Weights of a small spectrogram enhancement model.
Data: trained on drum patterns on synthesised drum kits, 26041 training examples, 16.7 epochs.
Rows from block 7 of a small spectrogram enhancement model, named by matrix and row number. Rows with one number belong to one channel. Each number is 500 + 25 x the weight over its row's rms, rounded and kept within 0 to 999. All counts start at 0. Numbers have three digits each.
After each channel's rows are labels from the 100 clips, of 14976, where the channel reaches its highest value: "top examples" is what is common among them. Only what is clearly more common there than usual is listed. The data: drum patterns on synthesised drum kits.
# convs0: first 3x3 conv (model.decb.0.1.convs.0.weight, 192x192x3x3, each kernel summed), inputs 96-191
# convs1: second 3x3 conv (model.decb.0.1.convs.1.weight, 192x192x3x3, transposed, each kernel summed), outputs 96-191

convs0.135:518552484498495541508489511546517508493489522537521471470448483503547520511522464522480478536523518470494491492517500474499554509538518486510498537510521497510480450499520516518497466494519495484481523505515503533454473485513470514486521509508519543464523484523540524480497497465525479526
convs1.135:507430504507485520467505501485524484500518507510490524494482510501470506485495498455507482481479495484489511501503469516493496496470512509517485453537482476503526506523453502475494524533468481473584445493512513471505515527485545498475460478480487482454481501524493487469505536513471533498
top examples: tempo: 70 to 80 bpm

convs0.188:497543525502498489507488504503509498496538554520531542488543532491478500495543490550520492509540496548502535489496475540497524475512498509491497519501500505484495568507513464479484444513494518529548499540444499484519428470500452474509509489471498488528512498480500503516513512489519434456
convs1.188:537456514486493478503503491454491513539512503514466468479456458476524488496499506449487520492534487476535477520478528487512512435521497528489489503494500492467514456459541487496530565490459496473532483511477507526468533507453527518450526509498481540498501513495514483485486421482460518556
top examples: clipping; text has "clipped"

convs0.68:499520509516539503523534539526480521454522452492489463521489507450516481491465489487477503561488497491456511511477455498523496469535499510465511522482497487485503482482467495492447474522476502521533516518489519507468570482501503526506502477515506526473454469510532529480446483551502534529
convs1.68:512502477452496462486489460477497513495523486492543517481497519504517493457490512526534541449547512472557547440516544506481481515489469486462512471537518492527523513493497504505496503514528492499534492522486477485476435493480520497524517484496468503492527535511506476496512482522498467479
top examples: pink noise

convs0.108:500491499506463483462485496498491453489521466485537496578523497525516503522492497540485439509460524506540495468461489526498506526519495495528445499517492512489521526551533512464499480485469491463495502515535497462501490474517538489514512526476478532503512530528498496505536505520474478502
convs1.108:542519481457520522496492502463517533485497531489467506469478495511466487481515525442502542459535488490480495528547511472522528494542485500488577515484518491487474515496483481535486513532505502486478469475472503519543547512563477523484529518495487483483508499460505497474514496492494549528
top examples: thin (high-pass)

convs0.9:513549521449467503510484498523504494501495457481502532496464494488514514518494422516517505496470515423508466501538532562500492491520462525510479488472461521468496483469511471504478527479495491533499511500521499442510515474517491514474519499521473497455498523502495460500525528486491506450
convs1.9:509506496523494534502552502522482518496515557468491462512523508537505484505488533474457516513500492547456512486477513466527555468504537452501510494534517502516480490481492488464514502505488504472504505515449501526536473495516518507502489514434484508525478462511541536496486510494509510524
top examples: muffled (low-pass)

convs0.132:476529496540518546494545539526509483460547524529532552492459525534504468469515546520493491494503552529545520532510508519499508475489428457501534493525518507517522523508492547489509485516492532520500501511505483535518455460529521503484518504465480522470530453531500510467510548473526516476
convs1.132:477484517493449477478497512487499500521498544488474468535556487537533461507521484511478505520497506493489504506488505443471527515494518519500486472505490493468472492444499450486492518528522515447482505481454502509507520480490474461443483517489512463512437524529493528534482468495479514504
top examples: rumble; pink noise

convs0.36:482480506503494496543480488503538477487513484491479541506522516452478550512454557506516505494490534520500498468483512487511502510469477458558493511493500484495510465531509499520533531488469490531482464534460471459474505512478522485475480492534500484480473471481459511489483496500490513483
convs1.36:536483496523547522492450532466489502501491494508487444471468526514531477465507475493515469481526518452534536540485490540498520460491509524478505490519518545536489532445483485448485454530507505508507526520480503527518513479497480532534494525523533536506505493502486496469495499509505481501
top examples: crash cymbal

convs0.72:513484466565493532475516484463481500507526508506502474490505515468461509506512468518472503506494487533515516525492527503511543490495501529476504490477493543459503504512482522537523503497446481512520475523486477477516498492549493543510493476521518508462471470498530507499469509516476512512
convs1.72:504539551501548481472451506525519526514480505497491511508499497515501517495470541478552536481488535491520506461489496515512488457489501494554504535549484515543542523511510488514459476506479538441487518482522524508471447517523497473514506517496477527519530509504529500520502527475501507533
top examples: muffled (low-pass); four on the floor

convs0.127:473515501492535492487486504476512549503510505506497509504507479484507511515513488504521510488462515487545499519492545526462466483445493479528525473457497541484512481486519523504550478563508502526456528525519523489527501468523455512481527518483510544521475487438501509495480543485462489478
convs1.127:484480488473502515515500485511504506473491505514510495524520494459449469488508499548520498531537495484484505537498530461495545467550529538461472472521468452489487510481495439481497511527471526482569467467478495546487489532499542482476487492517506491489526530528503482482476470452539510488
top examples: cowbell

convs0.98:492521497540491501537507508491509538475528514520508476463519517489448524473508547477478500497470543526460478498481502466480527522473494477522502486503531430524488521458516502486484512545481503524501489469489498506488486483510511483537507482557518494510484473535505524554501522511511519548
convs1.98:476501516479489513480536496499513498493508493501553536516518498516489451514476491497482523511536485552544471494520500502505511486536512511504472549541467479497510461518507487489524453463543523511492483518496506518507477477498499498488482488446501516500484485474498436441517544506510496476
top examples: clipping; text has "clipped"

convs0.140:465507537496525482484496519495496514501494480515516487517505459512529515502499630477477477535516489461480493505498487493514479501511525490470518519500513489492476505515483541490476487479503476505497502492502477532490541483469497491524516519488498527585521531521584483490498480477559503513
convs1.140:536493481514471519493509508510485503468491482481484460513480500507452494529496421502508504476498505500516498518521543522542514466466495503519495477500524548502468469499501483543484485534473504475517498498479499492536508499505490497458490491499513473423458478527435496462484530475460516499
top examples: ride cymbal; rumble; pink noise

convs0.119:487495489471477489485503479496516472454519546479507512516502464557503525499459488482504501519507493506504504469519523494489516558511526547542430502500501497507498539505536470502513514491512494464492509482525492471472477461512538498491471490530500512504517556484500515479559508507489490474
convs1.119:524468483512529491472547538486497502523495515513475475503508532491473505552504479539527489508510494539447484486451511479519471511488507455510532549460461541512495490524507500519529510444507481517549507479533535480514446547475516494536512475545451474516488502503479511508469532494521528536
top examples: white noise; pink noise

convs0.97:459506514523478538492475442500514500455520504483473503485491478485503458539487556490496516548477561510512477444479523488490484501470499487508508520497482444497516455487526488520493481513533505543451527515498495506510485461532469497524494486444504496555480509477474504494509501508503490478
convs1.97:485504510446484509493488535474504501518502525511528459503526522516491527491525463524489525484536493500477550531505504507462541503497510527479487494495492549494519525481486497499457497513538475469488509501470467518492485518482465501495487493531498549498510473555535527537493498457471515505
top examples: ride cymbal

convs0.38:451517477449499532497496461492473476462513473509521476477513507490467528522476505480503525471518483551506484543492521510498507464504501492529495492517531500433479428500509527538492466510476483498485504507523478461515453555542494480498475490516490512516479495464548506557523512468511473465
convs1.38:537510513497537457522481525510516543494510483496487534542459487469516500517497506544527509530487499475501476486537485556515502488506501478543520479491505521515485501558465492521522533525489501478516485549505506527456541471530497502535470516486515514483483531482478476429534512499511504546
top examples: muffled (low-pass)

convs0.148:508493539536466481531459470502545524461503505476507516472499470444510510486467512511511536470505456476477486479505461474506466497475529539510496483536539474508482469475495518542498500527512494476492474519467495539478616523506488514476527491505498504509460512581499505481487500501495552490
convs1.148:462517515451567472469513480505503516535490487516513500492465516534493515496451507536498502511519529489521515497517527513521518500462499490524495483464473487502478477501495548478487542494529492498541508509509507452493442476485523464505489554490489509519560505474495511517494505478501475520
top examples: muffled (low-pass); tempo: 70 to 80 bpm

convs0.51:500511513517527503500486545502457477472523486517506486523478538460525527499551560542515480508537460493509489525497500528469533477509496503497482483485542523484533510516541467491512495525502477502504480491481461479500471492507489475502471454483523523465552471475469502499549507489512534464
convs1.51:496472496466500507464510522495518542504523500481500471498461525521495468516461512476480543481473573535497473450455516455513494519513514504483517540512473490508494460474502482482500500468507517508509498507477547514484507529511505490501474525508505475537442543487497484473497502486437467545
top examples: clipping; text has "clipped"

convs0.34:446481454488454530457477501484504465490512501539500484515487519446517502517569516472517496449515481485409529504504530501508543466494511488502491522479509479520530500520545494495512514505476498470510523495464522467493482557505488545525545485505519475478507485475516502521478503542507483515
convs1.34:533484545507517505489479525513504533531523500470510484526481498540495514494507496558479513523525527503536469457467484536512491496494471544502483484526484494469494506487438447487501510536517523490501488479506485531499509471513510496480447510484505498505495507531477491498566500464514546504
top examples: cowbell

convs0.64:444514482493447483512482462517531443552549501493506516499495476520496538505481474485500520512482495504522475456494492526509461473433484496547475480503498505450481535489463451507484480523488492506506493515479535481488520531529461482480531466537521502457466526452505465495487493472456485490
convs1.64:525469485509507550480502506499490485481462548497524507502529564476482502519497533479487508493489477544516485513470498507541502480531464495456480514535518531527501507467510522464497492536496569454486512499487461519524497468502559538479466512502452483506489455506495487476502500505492525504
top examples: snare; closed hi-hat

convs0.66:530466530532493473525501500493504469509494535515493504494498475515515455487517473480520488517455482533527472460491508517482485528495466507526507529473542548483540551480516463486477498477472492534487492515484469480465441499528481487472479476447496521584475502499486511471521495505482514491
convs1.66:511504524458517487457489501494498500480501481475544481485483525518454473510457528502521475438532533475514513517522499533525530502492490499540478467516532466501485465503483537496494512516559438502513471488482497506562531470511528546532479486517523505451507470492477476549503512477480483518
top examples: rumble

convs0.106:502486479517464481488474507472535486515485471448516497521470535510523498504518513488486503509490488486500468504497496515501494490460474455480515496536516494479468516502460502481481508563546510491532465536505505504471477540483510495506506499514520469519499546469507466516536493500506484538
convs1.106:507535523463527506522517510498510546524502501536493482483533464505521508464485535527506534473524490496503530529510477501490504477544516507528517507457484522541542509513534524552480546438466483523539482490515490491524477450493485505492502542501504522467502458509525507497480516502507484456
top examples: rumble; pink noise

convs0.182:507453509471504468530535503521496492467491460494492499484514467483553499507505563464525473487509503470486489504465508540547447523508477445496476503464531542505505495512472514487491519500553517507496473440529527484469450496528518481487480488483509513483476519497536501495526479441530524537
convs1.182:481489493505476561498502477454476537529504494445514485531507495510487522489513458545524533520493529509519497490505481464461489505452535529485482494502494508504539491481515468495471479509461503465478522502495486543490491476494500540457512497510487471573525521506489522518506508518459521463
top examples: reverberation; text has "room"; text has "reverberant"; shuffle

convs0.67:490490522530475471523465492508475493471460454524512524499532499465484507492505505502521555470470502513486511496507519459477484504486520509487533501500548542477478479510518480533493442492513477545544492505510498526532538567494518480519524481483490482552492457493488511529473517483495464511
convs1.67:471522536483538516464499503499517519489512484540537479482478491532494502496483494528485493523554522479503493506484509541479519447482497507506443481527470449488471523487472488499524525504479507537497505504508520489470498476528536481466490513528499543492557481500488480499491521493482517464
top examples: tempo: 70 to 80 bpm

convs0.27:474514526496468451482528495473473533514546530488485476488473528486481529510500531476520495448486468548518498506484552456442489485475523487479507486527529506480492492484478508512479510467441518516496491483488506493506434540513467512451461471459531469489476517461497495496491523465481482464
convs1.27:512539501510494535502517511521477487496466498488463498512506432539527497491521522540500506556528536504523511513504506489518495472522503519499480476506457501503460550527551547493478485500542479486536444508479438510476532502469529476482499500506494534510502500527555533507492465528477529477
top examples: cowbell

convs0.146:492503489468498512525448473519491474475551501447512537502449471518491482517521497518514513476493523486486482516496510507496490502501464499524499505508493498435469485437484518480492450508466515519523526475499471512496504501499447486462523498465494518477509497451519472474498499475468517457
convs1.146:502509519506476468493514484456493456520490515505546473498519542523480508498489520530465497497506447521496521474500491498490511501487519524516505491494500531504492467469534482542489491492522504500509471495480514512493479516502524520538453463539469514552493498488445523528491537510519481516
top examples: muffled (low-pass); four on the floor

convs0.190:526525471486502449500490491460497472508501481478490461524533470433478491500510493464500508494496519493488454477466488495487513492554491443476479482467487522513503462470480509484520463523475527511510469517465493505474586480473452527515482499505467476451541483479493494453510467521507506481
convs1.190:482510540470563501501509495526512500517492501530522473472462548516484531494537530555537487461509508516507546493513507484488532479454516552497492464505496509493498502509495501529544543496514519495510507474534506508502481506531538458489498467515486551524488469522472472552497513477459504504
top examples: ride cymbal; muffled (low-pass)

convs0.105:504538517492489499446516496476515543515519454539482491520528516474496507525500499491497477511507507488487489541512488491471468545509480482458488492473482521492473451526481491504540480521538510521519522544510502540518470495476515537529490531501485523454488508530475536505520513525533503455
convs1.105:510456513506521478465478438503509496535454523456500465475492507498500494494468496491511479548500516535522476500496518524488458479532552509528520478518501527528528509489563495507440500445520467484481485459515531486534524503515533491477521494513484512497537536465522488528495494491485469516
top examples: pink noise

convs0.50:504474500515505486504464503533485472513518501496475541501508536503521535512507509495504512537496508510522520479487544502514473549477516551513483523493494490505539498501534529502484479491486475552508476546492470494520531492469535517539520483557501499483477498489478493495504521510494446485
convs1.50:518565490477545513474506507484490513498474509519520494535499485472490460550496543508439520530526509474513485488506452527457540457482512476498493474542487488504517526489460472483493500552499525500466487515502486493479522492473499523509516526436508477492474463517497504462480508507495481497
top examples: closed hi-hat; rimshot; clipping; text has "clipped"

convs0.63:490489507475517492540525469510512457519471497539487497460508475515484471478513469511501495455530527547462484521559486489535518521494515482496469478498541515533517508455465496486489534527538463471469453496512524458509477468522478514520470516508478459529511493484473494479524471506510516467
convs1.63:518493484501490513500477504508501546510506481445511460542541518470529528568494512497518533530505527501565488480474532527504452458465489521463486462486464470445459454486507519505490470498508534500508455512485486502505516513498498478467500476471478527475504490523519478502476507454467530531
top examples: ride cymbal; four on the floor

convs0.76:504520477439490520481498501501503457488519457500494493505483505520484526502470544464514467510492516514474505507535540519484473467490532497533494486481458489463521472495462468495506462478498523498495533532497495459513476522503453492470522521526519507536448457485467523492497512458468474484
convs1.76:499466545528488510488549489505509483497500530505527453472488478466506457485509446525474469508514487517519516492484499515545512515528531476498530495501452541508495505519512483529552545497495479521543502506533501513476528454526560518482439486429486473485544518464539487497496531545491500500
top examples: rimshot; cowbell; thin (high-pass)

convs0.29:555505489502486481482459477459516478491549525476527539498507484507518448468486497524519500475518517481487514527526484533558479521481497502482522449445512543476486528501462498517488448503513496499528477453430469464492466499509465498450508476481500456510479541521508511543472489478484517504
convs1.29:532465553498513524503512470499491509540506466477464468455497455497510506460502502511454530502486531510542463505491530490452485492528533489503450483533394490518499469453497482445499529509447544454505491504515480515488549487499495513451497536501510526500485507500514464518512487540470467500
top examples: ride cymbal

convs0.89:518510544542508485517517543510514515511476532514463488484529493544531485498519527496521506469485538501538493483468505522500507527516512473484496470472518478512485535558514505518498475511500507510499530494499455487496472528494501448500496482519520521486553525495498593503500499495554511508
convs1.89:498475473489516507506484475483492515479499508513513471464486499506463473504510471521513491446485484528491519462507454492546475528491514500548490469530492535460496458480497492482520542518500513493504521461471461544501509485504504548486532524464473501507434526519539476503539555497517451480
top examples: rumble; muffled (low-pass); pink noise

convs0.165:515504477476517515471486494496484515494502475472485525502472500553528536512492507476526491498550474513505450431512501513487487536498476501547482544499514489493496484515516471450499488504522481503496515493519454437482460516505465494535515498523542508480503518459521494523526536536514505516
convs1.165:490483497521497475514496480478527434488467489512495457522466546472473531514497475542552483492501521499544526524482528493464470500533473499473519465505486515498492504481503505485502483495483524509517473477525526505474482503501496504480507435532454502518460499494521501494493502503496505481
top examples: pink noise

convs0.62:517477457477450484520492537487482466515478509540501527516469478491493503510528475518531504513475522459485512484546532482504514505464572525483456470456497520461505489497481500487516538483523458488517468482528482435531492508473475485538502466487505467490489479504504509489513473497530507473
convs1.62:498491512450511489480504470500486530499501454469501491521502476541533510435490486496473538492522495504523527497494481498473472505536469472511508521540489490490484526507544476495495474521523480551522535489493478527475488503520495514515511523473496504468511494470457520535478476493497496547
top examples: thin (high-pass); rimshot

convs0.16:538501520488467466497484478511490480474506461502499531506533525497516481516483472479473531500488513489500501482507489530492514559491523487508486495486542484495492499515495534497515466527490460510482470505493466509484479506485491509472546472444464476486484486505531523494487520488482482482
convs1.16:485478475546515491479513525482497450513498494505506439491454513517442506512528509497531475492501500527513557486464493455516503510510501534491525504485486558505480499514481488523506523469490515529551510519509522483487518500493507520490475514512514527483505519517529502494477513510485506518
top examples: reverberation; text has "room"; text has "reverberant"; half-time

convs0.117:514530503450503544542470505488501466462510506512434503480526486523471501508497514505482541520499486537514517524498491493461520479512526487485464558529518534482490516502514456493492477521493484513525475506519510468483465468524488523495436513536517486573502474529540477521491479471504511511
convs1.117:479499452521513500500479441499500525514500530483521520498502572504501489515515469469480460544532461464514510466465552476534483489478462517533511487460481481549497528515477551500517508490541495525520513502485494519498520479494532519497505496469523552484545486464471511537537517506503478501
top examples: muffled (low-pass)

convs0.15:542452471507479476477514517476473486523504527464516452521533525490546497517527534524508492495498475497493515512489529450453483493533467512490491494514517537513535542504513469493479524497508504516533535500532538504476509495505466511494475507478490545490534522479510466467520508548507498487
convs1.15:513554478452500528470476476514522535476492483487518499514524496502487488511511503470475510523449544514481516491495455504536532470478500474511519524508506452474473525517513515509492497494500492501519494491485507543532496492483549502498506507519479478513520500541516494471470479465497514519
top examples: reverberation; text has "room"; text has "reverberant"; thin (high-pass)

convs0.86:517520485511539504444494484466532534502484497475489506509477448558509457494481502498538469492517515529517459490482476570482527509513477478542489527485486494498481557524500489447474524473496531497500510500494510502503488452522492468480508520498520461503498497473486466481538512503485535477
convs1.86:519475482482516482549500497506505406523492482502540502492484537465522551481509504509510523424488480494502553478479526454506502521522541486473535461502520514492514465495534523496501500469484519557512504502516509525474523491459530535493486497514501473535466517515500483503503485507495468512
top examples: pink noise

convs0.73:522484488528507513501486471478514512476504534495466507513515514494457466502488478515515493524513544531537538500480485487487568517495530489529493513490507505538537523514523505558517534489521489529480440500490501475501449474557508519519490502469529509571488500519537502486480506496458527462
convs1.73:491480526512515513532495511492484514481501465488527447485481475518503496510493520503506499489474457481509484482506514521561512476509496473489471489515498506471442519475501528470502517496530489496492494474532450534477552464486532498488493507475470530443503466484482493510539491494521467531
top examples: tempo: 70 to 80 bpm

convs0.133:461506498472502487497454508510488464526550532518454493500542543529481539497468521481525511457489556503435529490541507523537502519492538460508487491507516496440484512512515473491480465505461485495536474514462480514502487548513499472512515457516483455479501493499491514544522525513483485508
convs1.133:504484500508515541488506474542506473464455488452495468476486471462526494508515498533496501542495466514583480469481523530487498453528490486519505519487490535512514500506488524491529504498545486473494479518527501511538552500494529515484481534456492505491483447511512494497502476454486437502
top examples: reverberation; text has "room"; text has "reverberant"; muffled (low-pass)

convs0.2:532520466476496497480496476490462488502503531503506530492534518483447496490495476512562502516496487533496458512522496537570505502493501540545491496465496489524495496559520546543507520500493482495483499549526472496516477529548504511500506442510460497516506490537510530489531507527498515468
convs1.2:463481544496488456518459492480518501483565472502463508512487538542522500483489494483479513492485470490504482506506513480424453479487515518483478482526450472512519511514508483495506474473472479512483520501513510480470464466469499548499503520525503476478459467433471515529461488508501485556
top examples: white noise; thin (high-pass); pink noise

convs0.28:511511501508541489457511473519516515493474489547478478508463544540482517490489465490495480483471495526499511514500481520484517507522425526470494498524515487458499510490442469506472470488486519492518541497510520490482547529510466492492463508523518500519484489470524506502493490487545524503
convs1.28:470467494489493533487504501514497482497501474460513515517497521458514473517500531542505510522499503456498450460524492515504523474496494467547475477459489509501493466545550545487472515482510472537516484526494492469513488465507529485516493491486475513473533508517496475507496493511448491503
top examples: thin (high-pass); pink noise

convs0.170:522514483437505477513494498493468499488522489447489493486505490530521495477468514516522475505440506529522448482498535518544506508518492453465519501448488508516487505506496506472472472515480474533462503498502516501479469533491485510471488485502530526535475487482523530508513493483483498452
convs1.170:506486507491518579478489521502511545476485532499487500473464500483485453496476509480464491486502467525524494488488459457532519483511543523499467471527490500517522496500496486510510509489508503460503498561522495496500551468564505528477445521450454476525493531502520487450513523499521485511
top examples: rimshot; cowbell

convs0.14:523472496451519498496510525501452467529489547490471509489527471513452487445502476457502498510458495505534500486538498448528507516546493526495464511536533464528515493519478534510547509493545519512496471500520512460531454499538548531510504500496492479497500510536476494450522480505504497463
convs1.14:510522491444461518483498474487479530496490476491528473487461528513518481471517448516473481468539506527517503512465504487503518446489496522450493532464492481470497501449544465500501487479480479498525472536478519495493513541447473465476479529447485478499495504526493494538499535499392489502
top examples: ride cymbal

convs0.176:476463528467516519482491433512503523509500527502529501507475441565498491460462502485491480529490523498482477502511512542513501548474508531514515525486448443489508482517471517527535490510515484491451487537475516484498438471485468470515490495520474512472468514496516558445490482510541489466
convs1.176:527510503515507512505528539519497448474506508538523493515487502474505493509490492491515499495492482522515550527535505496462507486513537488479480501498525588546525507469465497474507527500455513483519513496506450502514543531539512500484527538480513501502497463507541495487495513516501489530
top examples: pink noise; white noise; thin (high-pass)

convs0.18:476483476479493521515465516508478497459473499553482511497494497539503510470496468489497481541459505515471457474477498450497485491483501433475471517496446537492525485481535516488481490477501517525508518516513487433552534462517488483529505527530524468514473477482510501515494488464468524476
convs1.18:531486520464511483507557470480507485445549471502528436503473517499495456521457534473473501480505520512541506513474540526505511496520457522477525466479515500492480568528483502496520469523508499478532496508492514530484467490521468476480494507454480485534515515499530468483487502506524531515
top examples: rimshot

convs0.171:472544498472486488563495497468522523489496427509512525497448487447454496477501535478509529505519516494478497458475486475465452473500477504491533488513536456502539493487474500493484518522452532516487509504512469492491519486520496506513461494475492519537469489481472480499498484517451498472
convs1.171:512449481568478565497478519519497479468476550502452490541492507504478510492514454516502471488488498497486516491503509509529542477492504508460509504490513565538461485513515472508473507499471472439501487496486520515523542516501493490449536529473494486476492519520512514469494490489525519492
top examples: ride cymbal; half-time

convs0.163:528474508479511492458469446513496467500533525492527534490481475487495505518474495472521513506523499536551500482503530544493505515529469501529457505440549548471501487510486522504492458508511493507508469477501498444484384483512487514506529481489510495527510510497554508510497501486511486473
convs1.163:464510467492523534527487532495479532500483526506502520507498493525495474489506505506436526498500524485488488431497478496517492509477482544473484494523498478525544507466491472490500527538485524505516508536503462537494537453494537501472470534494543538456464478477479492477523506498535489514
top examples: rumble

convs0.154:512504465479482529486468471511497506533528505500499491490512498475487473546500469531505504556492448473441541537501503535509484460490445512488544526492494488474484501477533520494496499471442477500528502493489516471522518499484460496520527508472472524435506477524575524497542519453535494501
convs1.154:519496479534505481484528488450473522460518506465513486538460519511483491493540507491493507497474550549531433472495483497478531487509481507471467506472524513493517522502481455503504534492583516497508486496473520503517519497502457489461522497528487490556480523496469460509455471554500513466
top examples: closed hi-hat

convs0.65:530453454488516508485525465491526478495517471501504505513499474469459484501503557461476493497495510513480507516536506509518496473499504509482478511479451490475521490488468496510492515518494502485475508511513520429533516464540490493567518505496519465546500496509461494509491489512447510519
convs1.65:484505516513503547497473483523500506491488493549508454469448539461520481524524450529526461523475482433519510457486531501494496473453552490532494463458513470482472501525525492502528504479476513479532478496499511520465497528463489489453473482488515505457517498517480461479523510521517523485
top examples: pink noise; cowbell

convs0.71:462494511498528521497456463513520479501495500508518450507521474508496491503499468478495514533496554521527494510517478531472472484495474496474480533519573463500535528518554533465490515470519492486466473529507497473466482498518507491508504513496496474474470502470482503511494523451529529472
convs1.71:534500485455469524523529512521489502509494472484518522514484543467518500495474550489466502453500474461489520512447509469499477504491485464469509487454463528490533490512500493533481483496469530510482552492506477508500547515502468503476515488506503515481532528534525490511478440535468494554
top examples: thin (high-pass)

convs0.184:479498487508510477527490568485502487530466528482530498508518493493549539516505516482497507544496480474486532501526497505556466533528483481484524498583471472475491479511485507496461478489464491478488468494488530492507566488494472482531529525537494527526483493525510521490484494499498496542
convs1.184:503482493472519475454490485507523523547521477539510472479468547508452477442444504535505515473535511488544519499475447480490500513481548524526508501474472483495506476493503506460476457537538488514497514521508494475470519566506514547506474508493510515485471516505490511514506518538526514465
top examples: rumble; pink noise

convs0.185:544469530479529506500459501533534460503513485467458450515503456515505504518452490516505494510465466505457480531468512484499475507529493476502498528517484527468482503529534487479481509503503458488488496557491457520468507532502520520509485487553491500466513517466456510537543479510495511493
convs1.185:473537472480488528516531531484454512472476511487535515476478480521503512473574481487489531485500551495524499436499501499528509526462532543502488492478494488516519476499459533541531498497488484506538507521474497485530539469514482468513502494477532504517493517491527488497447547482518470501
top examples: snare; thin (high-pass)

convs0.109:487522498491532524456495505464499471443520538504527489577483506540531470473480516500508492488518504534529503462483482553494520539541482505496514506473468496525514481527502518469520490514480483461523533543495501454487477485504514496509495515488510519510518544482497532472512513538496480493
convs1.109:507498453501510512516480506531532529493472500452487511498525543460448504523543463459533476509460536502474442510527509538515504491514509481507482479497519482475503510489497470538503458517489483514490475489479498547521512540533474451493544458519516453495500462489506475507517502479495517484
top examples: thin (high-pass)

convs0.84:496511502472513504493491483544528496484524490530475482535489545474513542512492513498479492563487530480475500508485510503482512479463555487527485512507476508504501509508544514490467484536480477521543486514483483520530496487515510490507515516507456494461498513496505468522467505483490487530
convs1.84:509506514518503482506542528468505531507511489450483512474521450532507479470507512501510539466508450540552546537534512470467490531529474521478532504533532563508487489503503502528508518478510512518502505509498492516495500504497485524539511487479488507542493504498529553527492442522496483459
top examples: reverberation; text has "room"; text has "reverberant"; rumble

convs0.100:492434510519464555492471527537479492480497494500523514489556553466482498523492490524504478479537517467497502478500499474590513453518478464515483472481531489487496471508507485485487503530491500490459507515488479478494474522474515509493506466492538525537496538497514486481518517492536496497
convs1.100:499542477498526473470543479491514472514508501524509503540469438498519501433497515465487502491464482531538527533504503505444479535526475540486510535507493495467514527493472538507573513479499522563541521508513492480510515503512479520533485481554508495489479442519480510537500503526477505489
top examples: clipping; text has "clipped"

convs0.12:501469484436479545506507465426523507481520545490538524506518512469475506504511533525504482514484521521502531482516512533468528529516507520523500487483486475536474528505512469507506480515436487520497502547510509467491429480490501524515506493476517530510452475499525488501523523509485486468
convs1.12:527487501561540482471518541489459475477485471520478452496475481551529510474508453502499506532506478481519473458511484535532511459481464478507505521539473503506497468506458504454519481504525501493502504486456523507487533497502533531483519522490458478500509530489514482490450453527539491557
top examples: march

convs0.156:499506522522475525492501490506518501519502482474482501533508486499492531517546500508501489552491510471503541498528518508521515499480455490464480498516476438448488499541519487496450505489501500538498514502495482515487524505518468465526478513527490499481487471508458526520509460488512507568
convs1.156:504504521464551467522489522472500507507518509530473498453495502506517467532448516510501512509526498531483470528485477510469453530514533537532503478512460543536467490480496550498515507500504520459504537514508541457449559495522539551510512507498497462474518517468520515521488515489497475472
top examples: pink noise